A small sound classifier, trained from scratch: 78125 training examples.
Rows from block 3 of a small sound classifier, named by matrix and row number. Rows with one number within an expert belong to one neuron, the router's apart. Each number is 50 + 15 x the weight over its row's rms, rounded and kept within 0 to 99. All counts start at 0.
Before each expert's rows are labels from the 100 clips, of 14976, where the router gives the expert most weight on average: "top examples" is what is common among them; "band" is the frequency band that holds the peak. Only what is clearly more common there than usual is listed. The data: notes from a synthesiser with random patches.
# router: slot weights (model.blocks.3.mlp.router.weight, 64x256), inputs 52-103
# up: expert up (model.blocks.3.mlp.up, 32x128x256), inputs 52-103
# down: expert down (model.blocks.3.mlp.down, 32x256x128, transposed), outputs 52-103

# expert 12
top examples: filter opening; square
band: 2000 to 4000 Hz
router.24:46 50 40 47 41 63 89 34 30 62 38 63 69 50 30 73 82 25 64 65 34 51 21 55 41 08 68 44 48 67 41 81 49 35 41 39 30 35 36 86 19 34 56 58 68 68 32 43 44 33 65 25
router.25:57 61 54 25 48 47 60 49 36 66 56 53 56 49 18 73 85 25 61 69 42 34 45 66 14 37 41 41 49 48 50 89 35 41 63 46 40 46 61 58 40 38 62 64 46 50 50 32 47 51 77 69
up.0:49 49 47 40 51 51 45 69 47 58 46 62 55 54 66 54 44 74 58 52 44 47 74 43 71 63 46 58 33 54 56 36 34 46 48 56 45 71 46 19 75 43 54 58 42 65 85 20 29 50 29 16
down.0:38 30 60 51 66 74 49 39 37 37 51 39 79 49 54 54 30 50 35 29 60 40 57 53 41 48 59 25 45 33 34 43 87 62 21 60 38 62 38 41 38 80 60 70 46 37 59 59 33 42 61 27
up.1:51 54 23 28 47 38 59 51 48 46 49 66 56 59 72 50 31 18 73 42 48 67 50 22 50 41 41 39 64 64 63 59 48 80 39 62 52 58 54 54 60 36 64 57 58 52 67 51 40 44 68 46
down.1:21 56 67 40 61 38 51 50 61 28 38 36 56 25 24 55 56 76 60 42 54 42 66 59 60 56 58 67 35 58 64 31 43 23 69 53 54 49 35 80 66 39 31 58 38 27 46 33 36 62 38 79
up.2:59 62 42 71 51 52 25 87 68 55 56 75 22 68 23 35 40 25 53 57 37 60 64 51 55 58 48 34 72 37 34 48 55 66 44 52 76 65 76 40 37 33 54 28 61 65 51 59 61 72 49 38
down.2:45 67 39 34 60 29 68 68 43 78 62 60 66 65 41 54 60 83 81 67 74 58 65 26 18 54 39 39 53 58 68 53 29 30 63 51 30 44 65 61 62 37 26 42 31 53 42 54 44 57 45 62
up.3:74 48 65 53 43 57 41 43 65 27 59 59 29 56 28 24 40 34 49 36 46 51 43 21 64 78 39 50 72 44 57 58 51 78 59 81 80 69 27 39 79 68 45 38 52 46 50 61 45 53 42 61
down.3:34 63 49 53 50 64 54 61 54 43 48 61 54 50 55 61 43 52 51 75 81 60 39 51 11 57 61 37 48 55 72 64 32 22 56 27 38 58 87 27 72 44 32 45 38 49 39 57 68 52 41 77
up.4:77 65 53 47 62 40 33 66 59 34 49 53 66 43 48 42 15 86 41 43 73 74 48 42 57 51 30 26 52 38 44 32 52 40 41 52 75 67 36 61 61 60 45 67 47 35 41 83 50 58 34 42
down.4:55 57 55 46 83 51 70 40 54 59 44 50 85 85 42 82 53 42 47 27 43 42 39 36 58 37 32 48 30 38 44 58 55 44 51 60 51 58 35 30 11 31 41 73 60 58 26 63 72 40 35 57
up.5:41 60 39 36 46 24 39 65 78 31 13 50 44 56 51 39 55 32 70 53 54 45 58 47 45 76 51 46 74 42 51 34 33 44 75 45 54 66 67 55 50 56 37 32 52 52 98 19 23 88 38 61
down.5:38 25 68 42 69 53 78 52 30 38 89 63 62 55 28 45 38 46 73 42 52 51 76 40 62 45 47 35 41 88 50 36 53 54 33 77 33 48 27 65 60 75 47 63 21 44 41 56 44 39 58 45
up.6:46 63 51 51 44 40 33 51 53 77 50 57 43 70 72 63 38 57 45 28 40 38 60 36 63 53 59 42 54 27 48 18 58 80 47 43 39 49 80 32 53 69 40 32 37 39 56 75 53 44 49 27
down.6:61 43 48 52 44 48 25 29 74 38 56 30 56 56 40 45 47 18 29 31 31 59 58 34 87 55 57 48 24 60 25 32 70 43 17 57 73 43 29 75 19 61 54 55 60 48 48 31 41 78 45 50
up.7:46 72 56 38 53 50 53 47 64 23 52 71 62 57 44 44 50 45 22 44 34 43 66 37 58 84 66 42 39 37 55 66 48 41 61 55 57 57 66 42 47 68 70 23 30 67 56 41 41 72 20 60
down.7:59 37 24 56 51 47 46 59 33 44 74 48 79 64 79 32 52 77 58 59 56 46 55 48 35 50 60 33 66 38 47 57 49 48 58 73 50 69 59 44 59 62 31 45 59 73 52 67 48 48 41 02
up.8:38 24 49 38 18 48 34 50 68 60 29 22 05 63 67 34 49 42 41 52 51 94 34 37 60 53 28 56 84 54 56 43 62 67 61 55 66 69 52 48 65 32 48 28 83 35 59 33 43 43 74 59
down.8:24 66 68 39 40 65 41 55 35 45 25 40 53 31 42 66 69 77 48 46 38 22 60 24 24 34 65 70 68 72 53 51 46 34 44 20 27 64 59 73 44 46 74 55 47 43 49 51 55 54 55 74
up.9:40 51 54 51 50 66 43 49 41 36 41 72 54 42 34 51 50 71 34 49 65 47 64 49 52 44 79 53 49 57 51 31 53 45 30 17 39 49 60 23 54 37 59 41 39 49 56 68 42 72 63 53
down.9:39 22 56 47 41 54 29 44 54 52 83 70 51 35 25 42 70 57 52 42 19 45 56 74 77 58 74 38 64 62 56 43 70 51 43 86 50 34 49 41 44 69 58 55 28 64 49 42 37 53 70 45
up.10:25 56 68 62 38 48 41 65 57 50 33 08 24 49 46 45 52 44 36 43 43 77 57 46 54 66 30 62 67 73 49 43 59 53 59 50 70 65 76 68 51 49 56 18 42 34 68 50 91 42 47 47
down.10:45 65 59 45 32 79 79 51 42 83 45 74 52 24 65 66 12 72 54 46 65 52 35 21 23 36 56 85 66 80 43 48 57 75 53 40 38 58 58 53 48 40 58 52 53 29 26 60 52 47 63 57
up.11:62 64 17 40 36 45 33 64 66 48 64 65 52 56 34 44 30 18 60 46 55 54 66 55 48 68 37 29 64 64 55 50 50 77 47 67 58 61 71 52 68 62 52 29 18 49 45 81 37 54 39 72
down.11:31 63 57 44 58 13 57 46 61 53 52 58 59 43 24 54 55 68 78 46 56 56 52 36 41 52 44 18 27 57 67 41 26 28 69 60 54 42 40 71 74 34 22 58 42 33 54 29 38 60 45 60
up.12:73 46 65 64 48 59 53 70 36 56 60 38 19 49 48 40 48 57 68 36 47 72 48 53 64 46 51 28 63 57 61 38 40 49 51 54 57 57 22 23 62 42 41 34 75 40 54 26 61 49 58 31
down.12:42 77 52 30 59 19 58 52 57 76 38 52 64 47 50 72 39 77 63 65 75 58 30 29 10 61 46 51 48 60 74 71 41 72 57 48 47 61 64 56 65 35 59 71 48 46 55 63 39 54 60 72
up.13:28 30 74 58 34 48 58 48 81 49 48 61 61 49 42 40 50 53 22 66 64 56 63 49 61 86 56 78 44 71 35 72 69 39 59 41 60 48 83 27 51 51 66 26 23 69 41 56 55 79 55 53
down.13:57 46 43 45 61 50 62 51 46 68 70 61 86 87 62 50 25 74 62 51 59 46 49 20 46 52 71 32 44 36 61 47 32 69 38 81 48 53 64 42 52 50 46 53 58 57 48 50 22 46 56 16

# expert 18
top examples: echo; drive; pitch class: F#
band: 1000 to 2000 Hz
router.36:63 71 70 38 56 47 31 43 50 66 57 41 42 64 27 81 52 62 77 53 45 49 66 56 23 50 37 70 63 77 55 76 29 32 37 38 61 52 53 56 46 36 62 39 18 62 51 41 76 38 48 64
router.37:51 59 56 54 66 65 46 43 51 79 49 27 59 45 30 66 65 52 77 57 45 52 57 76 27 57 68 70 42 59 46 43 32 33 41 40 42 48 62 53 57 39 45 39 38 52 60 57 78 33 45 61
up.0:56 18 59 70 58 43 34 27 51 49 54 64 58 50 51 59 56 61 58 41 44 90 42 58 58 58 75 34 83 72 48 57 69 71 44 56 50 47 27 51 67 46 48 64 35 56 14 77 43 73 36 76
down.0:26 39 66 35 56 49 68 47 62 25 75 33 63 42 40 47 44 41 51 43 43 42 35 41 49 38 55 61 28 47 78 49 31 40 54 62 57 71 28 35 38 31 42 81 54 21 34 56 40 67 64 51
up.1:61 72 71 43 46 20 43 66 55 28 44 43 66 55 43 39 32 60 32 66 61 65 63 57 62 40 51 43 52 56 51 60 58 76 50 51 77 69 58 54 52 51 59 31 42 54 42 34 15 25 41 60
down.1:55 78 43 45 52 18 28 51 58 33 43 45 62 19 26 50 70 35 27 60 32 31 26 64 61 35 07 51 44 52 57 33 55 30 71 36 28 47 60 50 59 44 35 44 34 63 55 17 72 59 54 61
up.2:38 30 49 63 42 67 77 30 56 56 52 72 55 56 39 44 47 50 58 66 57 53 69 45 66 46 74 25 68 45 35 53 61 42 26 54 39 30 53 50 57 73 30 56 54 57 26 62 19 34 33 62
down.2:29 70 83 51 67 16 50 46 53 29 39 42 47 43 48 62 59 54 56 39 55 46 71 58 41 55 62 46 37 27 46 35 73 59 44 45 41 44 41 22 47 58 49 50 37 14 54 66 55 61 34 50
up.3:62 41 42 46 42 56 75 58 63 35 68 73 67 45 54 54 40 52 27 34 27 40 40 66 60 25 34 32 39 46 45 45 47 45 51 63 42 63 54 78 36 61 09 60 82 47 51 49 49 64 47 34
down.3:51 58 64 29 65 35 69 64 61 50 27 37 32 44 49 44 57 37 32 49 29 39 61 44 76 60 25 81 27 51 30 56 35 57 33 63 64 53 50 54 39 47 78 42 39 50 44 43 67 46 52 22
up.4:34 53 61 52 55 33 47 37 55 16 45 73 57 61 42 45 51 30 61 60 36 63 61 08 50 58 67 33 74 35 45 74 61 78 46 72 42 56 32 57 47 49 65 50 63 30 32 45 29 48 62 68
down.4:39 69 41 52 33 34 16 51 43 68 49 59 71 23 39 47 61 38 39 33 46 36 38 58 31 58 59 54 52 16 69 64 66 63 68 47 45 28 50 34 46 38 17 60 51 46 39 42 71 67 63 67
up.5:79 56 65 30 47 67 44 63 37 46 58 48 68 27 42 61 65 44 45 31 28 50 57 52 60 66 42 27 41 62 50 34 57 39 53 72 53 56 30 74 50 56 38 58 63 36 74 43 52 72 60 47
down.5:67 52 68 53 44 26 69 54 89 47 61 38 42 56 53 54 61 36 32 30 19 43 66 53 81 50 32 40 34 56 36 48 39 29 35 61 68 64 31 60 52 55 62 40 36 68 54 34 53 57 35 40
up.6:37 66 20 55 42 52 30 74 42 50 44 51 35 59 60 53 43 38 35 45 58 58 43 68 74 78 42 45 42 76 45 27 37 51 53 31 61 67 73 34 49 54 58 38 26 33 63 47 52 62 37 38
down.6:81 30 37 63 34 58 21 58 47 63 66 40 38 68 65 42 40 39 46 96 72 53 81 60 62 62 32 91 51 58 36 53 20 39 43 37 48 29 58 81 47 61 50 35 77 55 61 55 40 47 72 29
up.7:47 53 51 39 44 49 31 20 66 70 33 56 23 55 71 43 50 41 55 65 27 47 33 29 62 41 62 57 59 49 41 58 67 55 56 66 58 43 33 65 42 32 72 62 82 50 36 54 58 55 52 55
down.7:46 12 53 61 22 66 75 48 50 44 35 43 52 47 50 38 26 32 24 61 60 51 48 37 33 44 32 54 65 57 45 80 79 47 55 61 74 59 36 30 58 38 50 35 70 23 31 44 55 52 55 62
up.8:65 32 57 37 34 93 67 41 17 61 62 44 65 46 40 50 58 41 52 52 29 32 45 49 53 59 39 24 32 52 37 66 61 26 57 49 43 41 45 75 63 49 57 74 39 37 47 40 24 53 60 64
down.8:48 59 64 43 68 35 27 72 32 47 50 54 30 64 42 50 85 38 52 22 33 50 73 57 61 54 43 68 42 67 28 44 58 41 26 34 50 43 41 55 36 49 61 48 27 25 71 61 67 55 28 72
up.9:26 37 53 21 50 60 42 31 10 46 37 67 65 33 50 31 54 46 60 48 65 16 24 28 32 34 53 46 37 56 67 73 40 42 61 50 45 36 57 66 27 56 79 36 33 61 58 81 51 37 29 41
down.9:72 19 76 34 34 61 41 64 56 38 54 30 77 62 55 53 14 59 54 32 62 50 89 32 64 30 35 39 50 32 63 60 53 62 26 59 62 42 65 41 50 37 55 43 69 46 71 29 48 41 49 34
up.10:65 36 39 60 45 50 32 48 59 44 51 50 65 42 48 45 39 52 51 45 55 42 62 33 48 46 17 22 51 40 44 59 52 55 50 74 58 58 45 76 71 62 43 35 45 53 68 33 44 40 50 74
down.10:51 61 18 61 52 29 38 67 41 38 51 83 43 42 49 73 67 62 63 43 41 51 71 67 30 46 61 33 63 41 73 39 60 50 43 29 30 53 67 48 70 53 60 64 25 44 53 42 64 69 36 61
up.11:54 53 71 53 36 24 36 47 75 42 50 71 43 50 49 62 30 50 59 50 63 40 40 26 58 60 54 45 50 70 57 86 63 91 35 61 58 81 49 57 69 58 53 63 55 50 16 72 19 52 61 46
down.11:46 57 62 46 22 48 52 43 67 50 67 60 37 21 41 49 70 49 48 60 36 32 50 44 32 38 67 52 50 20 57 43 60 58 52 63 67 47 74 41 60 57 43 64 47 24 25 49 60 53 70 77
up.12:68 82 46 50 62 32 64 41 33 59 61 33 56 49 47 53 46 24 40 68 44 59 51 29 54 40 52 56 67 54 36 39 61 41 30 45 72 62 52 25 41 44 38 65 60 41 59 38 37 44 56 43
down.12:30 58 48 41 52 70 46 46 24 27 54 44 42 53 73 59 28 52 41 53 58 55 58 42 28 59 52 59 80 67 74 32 37 47 69 46 24 35 61 47 48 50 49 49 36 25 75 53 75 27 64 55
up.13:67 44 40 52 36 78 70 37 62 17 49 52 57 48 57 55 21 41 23 51 48 53 41 59 32 38 35 61 65 31 51 42 69 53 40 48 81 51 35 40 24 64 43 45 83 53 43 52 58 48 53 62
down.13:78 37 49 59 69 62 53 57 52 23 13 42 45 74 53 32 13 44 48 49 48 47 88 43 61 44 61 76 40 53 31 31 73 35 03 54 70 34 74 67 40 61 29 64 67 47 31 51 58 72 43 36

# expert 29
top examples: inharmonic FM; ring modulation; pitch class: G
band: 250 to 500 Hz; 500 to 1000 Hz
router.58:64 75 49 58 55 48 53 47 38 57 54 27 36 41 57 56 59 45 65 30 34 61 70 60 56 52 54 40 53 60 41 42 46 56 55 56 49 58 32 45 65 49 41 25 52 43 76 19 54 45 34 34
router.59:62 55 50 62 50 60 46 58 50 46 51 22 44 28 57 62 58 40 84 50 36 66 74 59 55 45 61 31 64 66 33 58 20 61 57 47 50 59 57 56 76 45 55 29 59 49 67 17 66 43 46 49
up.0:51 30 54 40 57 75 83 52 67 30 43 33 64 54 74 56 39 46 51 48 41 41 74 36 47 36 56 57 20 51 49 51 26 48 37 33 32 40 71 83 55 77 56 44 19 57 39 68 37 60 40 64
down.0:70 70 52 46 82 39 42 44 36 51 65 33 48 47 51 42 44 35 39 45 60 37 32 17 47 52 61 34 10 77 76 65 48 43 63 33 45 81 64 53 62 36 46 39 56 49 52 44 56 43 46 55
up.1:57 25 27 42 54 40 61 55 66 84 62 65 53 21 44 55 46 50 55 22 60 47 49 34 67 33 57 16 27 63 62 28 37 66 46 66 41 34 63 66 55 56 49 74 27 66 30 52 34 25 37 68
down.1:32 55 65 54 65 48 52 64 38 46 53 49 31 56 42 81 57 62 46 22 47 44 46 51 61 56 87 54 37 52 49 43 37 63 63 69 43 75 37 27 43 49 44 43 65 38 47 73 39 30 44 16
up.2:55 46 30 35 41 49 70 57 36 31 12 50 73 50 65 86 71 39 39 34 35 53 70 10 41 36 42 37 45 34 77 54 52 45 13 62 45 53 37 45 35 43 92 51 44 28 82 34 50 32 67 65
down.2:53 64 71 28 64 13 58 51 71 47 46 34 61 60 43 50 75 54 69 53 37 59 59 37 43 70 40 83 54 50 32 49 62 65 48 40 51 55 68 62 31 58 52 49 53 53 58 31 25 38 31 31
up.3:48 48 50 67 28 55 45 68 42 51 22 54 54 74 58 49 50 59 34 41 63 59 66 66 82 80 41 28 52 59 51 42 55 38 76 51 33 68 45 35 39 57 62 22 38 41 67 29 50 54 67 41
down.3:44 53 52 45 66 24 50 46 86 23 32 37 50 73 59 25 78 12 66 53 32 46 82 56 62 33 46 58 76 48 47 39 29 69 51 52 78 44 46 63 42 52 46 49 53 55 52 32 27 68 55 60
up.4:74 50 39 39 55 53 53 38 61 52 74 57 69 26 68 58 63 49 40 27 69 57 48 36 17 51 54 42 72 38 54 38 48 42 38 44 36 53 92 51 45 51 38 41 52 74 41 84 50 57 54 48
down.4:36 63 41 38 60 54 59 46 75 40 68 41 81 71 35 38 54 32 58 53 60 62 43 54 65 68 82 35 24 35 39 20 38 45 75 52 57 50 65 40 42 52 23 61 30 47 43 60 45 58 25 63
up.5:75 42 41 68 43 61 82 63 11 42 51 36 83 35 55 52 31 84 52 35 39 44 46 48 65 55 31 52 55 66 53 37 49 57 24 77 49 65 36 53 59 39 83 42 55 57 58 29 64 78 62 53
down.5:57 24 70 39 32 58 45 72 45 29 47 30 91 60 61 45 46 65 37 58 33 63 59 50 42 10 11 44 56 28 62 55 41 48 29 52 49 61 74 68 46 58 70 41 54 53 55 53 43 42 48 47
up.6:43 65 68 45 26 63 44 36 42 30 63 52 50 42 22 54 37 20 40 51 71 45 47 58 70 68 21 62 57 56 29 54 63 58 57 29 33 75 74 54 29 77 30 59 45 64 49 57 51 41 72 49
down.6:58 61 49 49 61 67 19 50 61 28 42 55 54 16 56 42 37 47 37 61 37 57 45 48 36 40 50 56 54 56 52 46 48 52 22 35 50 53 78 34 50 64 56 67 65 36 20 63 55 60 59 99
up.7:53 66 35 29 49 36 61 54 30 40 43 60 62 40 51 42 72 59 34 46 33 39 72 33 43 54 60 38 36 58 54 75 37 36 42 21 44 33 61 46 47 56 70 31 19 39 64 37 47 43 36 44
down.7:29 80 91 69 99 12 57 53 40 38 63 26 43 49 45 42 75 45 52 49 46 48 36 43 39 65 41 58 62 47 32 53 53 55 44 35 55 77 67 25 48 34 56 55 37 20 54 57 49 43 25 45
up.8:39 51 42 85 57 71 58 56 72 34 46 30 37 37 27 50 48 40 31 43 25 41 45 65 70 49 44 62 51 36 41 10 53 60 43 46 32 59 67 45 47 84 64 48 54 11 38 63 70 52 52 36
down.8:38 74 54 42 30 14 18 53 66 72 62 65 38 50 86 44 46 55 62 09 48 48 36 25 52 58 53 43 43 56 65 42 60 59 63 69 39 64 68 59 43 51 58 50 58 32 74 51 43 50 51 41
up.9:60 42 45 23 70 66 57 30 57 79 46 25 39 32 37 81 52 48 50 60 10 35 54 51 31 22 54 51 22 65 53 42 35 44 30 38 32 38 54 87 67 39 45 59 21 52 47 54 46 25 52 65
down.9:58 54 56 58 68 39 52 57 46 44 63 57 36 51 56 42 21 53 45 47 50 59 36 38 56 58 57 38 35 69 59 78 65 46 56 42 44 94 62 41 71 32 29 60 62 47 42 61 21 68 21 45
up.10:89 58 49 56 75 59 86 48 47 67 91 70 83 18 40 38 35 64 45 34 62 57 46 59 61 20 56 35 48 48 44 34 57 48 43 50 43 58 71 37 49 53 34 64 39 47 31 82 60 45 62 44
down.10:21 60 25 46 73 62 58 41 77 46 71 51 69 69 50 39 63 35 62 43 59 57 23 52 50 53 85 47 44 59 27 31 46 26 63 56 58 61 64 64 45 63 33 70 29 44 41 57 52 71 34 57
up.11:69 71 63 47 62 46 27 49 68 60 39 50 54 61 47 51 21 64 37 53 54 38 54 32 62 45 35 76 30 41 63 30 56 60 44 41 70 69 61 27 48 65 38 36 36 55 29 99 36 48 36 61
down.11:64 59 62 62 26 50 46 51 55 40 64 74 80 45 47 60 53 33 37 41 49 51 33 38 49 71 54 51 25 53 34 65 85 07 35 39 40 24 56 47 55 69 56 50 40 52 28 83 64 59 64 41
up.12:83 60 55 47 59 55 75 44 53 63 83 89 77 45 47 43 43 61 38 42 71 61 37 49 54 42 75 39 64 54 44 18 45 47 53 51 45 53 72 31 32 53 38 62 36 66 39 82 38 51 41 39
down.12:23 62 29 44 80 67 68 39 72 51 60 57 74 64 56 49 47 29 67 57 68 59 31 46 56 43 90 47 15 65 34 41 56 50 58 53 78 70 59 75 55 48 33 69 39 66 32 50 48 76 39 70
up.13:79 54 39 58 43 39 68 61 19 38 53 38 80 32 50 52 34 53 44 38 53 35 46 71 71 27 29 70 45 61 40 32 67 50 35 81 60 55 29 44 59 40 62 54 79 59 54 40 77 70 65 57
down.13:44 10 64 46 00 65 61 54 66 49 32 42 81 69 64 41 40 60 44 52 32 55 57 58 39 34 02 47 76 33 46 46 43 31 49 54 48 43 42 82 40 67 58 50 48 40 34 48 42 41 49 33

# expert 22
top examples: pad; triangle; pitch class: G#
band: 1000 to 2000 Hz
router.44:54 79 52 38 79 58 74 51 37 43 51 34 44 56 36 73 85 52 48 51 28 58 58 63 22 52 53 72 40 40 47 55 42 12 79 32 46 48 87 65 38 48 60 35 37 70 41 51 49 39 53 46
router.45:55 75 37 39 61 58 71 53 31 44 65 49 38 50 48 66 81 65 27 47 38 49 42 53 21 49 61 53 56 68 37 56 59 15 49 19 42 38 64 47 33 54 64 56 38 79 24 54 35 29 45 52
up.0:36 52 63 46 71 25 43 28 65 50 60 58 38 38 48 48 61 69 39 77 50 40 25 50 53 42 43 75 37 68 52 62 57 63 62 56 63 48 47 44 37 54 58 40 61 53 59 43 75 66 59 34
down.0:51 50 61 51 48 56 50 76 50 49 37 41 45 48 66 77 58 48 56 59 48 41 58 45 26 30 41 40 60 23 53 56 33 53 40 39 47 64 78 36 44 53 87 40 40 36 64 44 71 73 46 32
up.1:34 59 37 64 23 30 46 53 58 62 32 57 51 16 56 55 59 48 45 36 52 41 19 38 67 56 33 38 40 64 61 49 49 43 60 41 39 74 42 42 70 60 57 51 42 21 59 41 44 36 36 33
down.1:30 48 60 50 53 35 53 57 54 76 21 45 79 40 41 55 54 51 47 38 19 54 30 56 72 47 30 35 34 42 68 44 85 61 45 55 47 40 49 40 48 51 82 54 39 42 72 26 44 75 62 43
up.2:45 48 44 52 40 97 43 42 51 56 60 43 37 47 40 48 54 40 54 66 49 72 61 36 44 38 48 46 64 62 46 37 35 55 40 44 52 48 58 36 73 38 62 51 23 44 55 39 23 42 70 57
down.2:37 47 19 54 57 38 35 40 58 67 54 46 40 52 48 44 66 21 53 27 42 41 37 67 90 69 71 58 16 48 26 31 56 51 17 64 65 43 39 65 45 46 68 45 59 44 45 65 71 60 41 58
up.3:67 60 59 63 29 69 41 56 39 54 57 36 55 25 45 52 49 50 55 33 55 47 35 30 45 39 27 08 38 64 72 58 40 52 65 48 36 75 25 49 66 52 71 40 52 32 33 55 31 29 43 44
down.3:50 48 61 68 51 43 41 49 55 53 23 52 52 63 29 54 42 29 56 46 16 48 48 68 73 53 35 42 52 37 38 30 73 58 41 46 66 27 49 54 56 53 75 61 37 55 72 34 76 75 19 47
up.4:39 21 38 54 41 52 65 65 30 38 50 31 58 63 59 44 40 49 54 46 62 47 99 36 61 30 33 05 54 58 75 27 40 47 46 72 43 39 55 71 42 82 57 27 51 27 67 60 57 60 38 44
down.4:57 66 61 50 26 56 53 55 43 46 70 52 76 53 73 47 63 76 39 72 57 53 44 36 52 82 44 54 43 71 43 54 39 31 49 34 58 83 57 67 73 38 35 67 51 78 56 51 10 48 31 55
up.5:75 58 61 59 46 38 61 40 64 56 49 55 58 57 48 54 41 54 51 51 47 50 54 40 59 21 39 58 22 48 31 42 67 46 73 44 78 48 39 81 79 41 42 39 28 31 50 37 54 30 43 66
down.5:30 50 72 41 54 35 50 46 49 65 68 54 55 78 27 68 45 35 63 25 50 48 58 46 49 68 81 37 54 59 40 50 49 26 46 33 53 32 51 71 48 35 28 45 30 64 46 66 44 56 21 70
up.6:58 47 58 31 35 49 63 59 38 50 20 53 89 62 71 28 44 76 63 38 56 53 81 61 58 56 45 72 57 80 55 68 56 48 28 49 35 60 51 27 45 45 63 53 52 50 46 55 44 53 47 27
down.6:62 33 75 67 58 54 68 52 54 62 49 43 56 80 51 43 41 65 54 53 50 47 16 26 58 50 56 68 25 27 46 42 32 50 20 43 62 38 46 67 68 52 55 57 67 44 24 62 26 31 24 48
up.7:52 28 35 60 57 79 60 69 46 49 75 45 37 61 43 52 36 39 50 49 48 49 82 46 67 22 52 10 34 44 54 43 34 46 35 64 44 60 62 57 43 64 39 39 42 49 58 49 59 67 65 34
down.7:69 26 27 49 49 85 41 46 31 42 73 29 85 62 67 35 51 68 44 84 58 50 41 38 50 55 38 49 61 49 47 60 38 28 50 45 54 50 59 86 59 55 34 41 56 60 44 48 33 44 83 72
up.8:81 52 42 85 54 59 34 32 35 57 63 35 45 24 32 55 43 32 60 61 51 51 33 58 32 43 27 45 34 73 32 52 66 70 65 36 58 54 45 55 53 56 44 35 51 36 23 47 51 20 56 73
down.8:54 40 51 60 31 53 37 46 64 66 44 56 53 68 25 46 40 20 46 19 25 46 69 61 84 52 50 45 53 54 20 20 65 36 30 53 67 45 33 78 43 58 53 61 36 34 49 45 51 64 23 65
up.9:33 23 36 56 57 48 46 35 39 43 33 62 12 47 69 35 51 22 44 74 39 47 45 64 37 41 72 66 31 35 56 39 61 56 60 39 46 57 57 54 71 36 78 44 33 47 69 39 66 57 66 44
down.9:40 72 37 54 38 63 38 63 36 53 70 62 53 54 56 56 63 91 74 13 56 53 50 54 42 40 73 50 71 39 81 34 20 54 78 39 51 49 33 42 52 47 22 65 47 38 46 53 97 31 41 43
up.10:56 54 59 54 44 32 43 15 46 57 67 49 44 47 42 55 66 59 43 46 29 21 06 64 57 39 36 75 52 67 86 62 37 45 72 66 43 39 33 35 41 34 57 57 70 50 40 34 66 49 58 56
down.10:54 33 35 51 40 55 45 54 35 73 35 38 51 45 58 55 39 40 39 63 36 53 41 50 54 32 54 48 62 05 65 51 57 56 49 50 48 53 62 46 46 65 77 47 63 52 39 27 71 81 54 42
up.11:76 50 70 68 61 12 36 65 40 08 17 47 69 62 55 25 38 65 48 28 60 53 60 67 55 45 29 66 70 53 42 72 79 40 34 58 57 81 53 43 48 48 30 41 90 33 35 41 79 54 47 30
down.11:52 39 44 65 48 56 61 40 44 49 62 56 72 56 45 40 48 84 55 49 49 57 00 29 48 76 35 64 35 55 44 51 27 61 56 59 45 76 36 52 61 36 35 49 42 34 56 59 36 36 18 37
up.12:48 33 43 43 54 42 76 76 57 34 32 56 63 60 77 32 42 77 70 51 58 48 53 72 55 32 52 46 55 53 52 76 48 43 10 72 36 70 53 44 61 23 63 63 67 65 35 49 48 61 52 29
down.12:56 21 79 67 58 68 51 69 53 48 57 51 57 88 57 56 41 41 49 37 59 46 32 33 45 32 83 66 43 34 59 34 38 47 39 74 52 47 72 26 35 48 50 54 58 45 51 70 43 29 44 31
up.13:46 42 72 67 57 41 53 61 49 19 26 36 23 55 42 34 31 59 77 46 51 51 34 76 41 56 32 78 73 52 51 74 36 58 33 61 47 47 61 48 69 37 64 61 56 60 38 67 91 61 52 39
down.13:58 26 74 66 83 69 38 54 47 63 74 52 74 66 33 69 49 78 53 35 44 48 11 37 40 41 64 54 15 38 53 55 18 36 47 66 54 24 41 77 64 50 38 54 54 49 41 57 36 52 54 40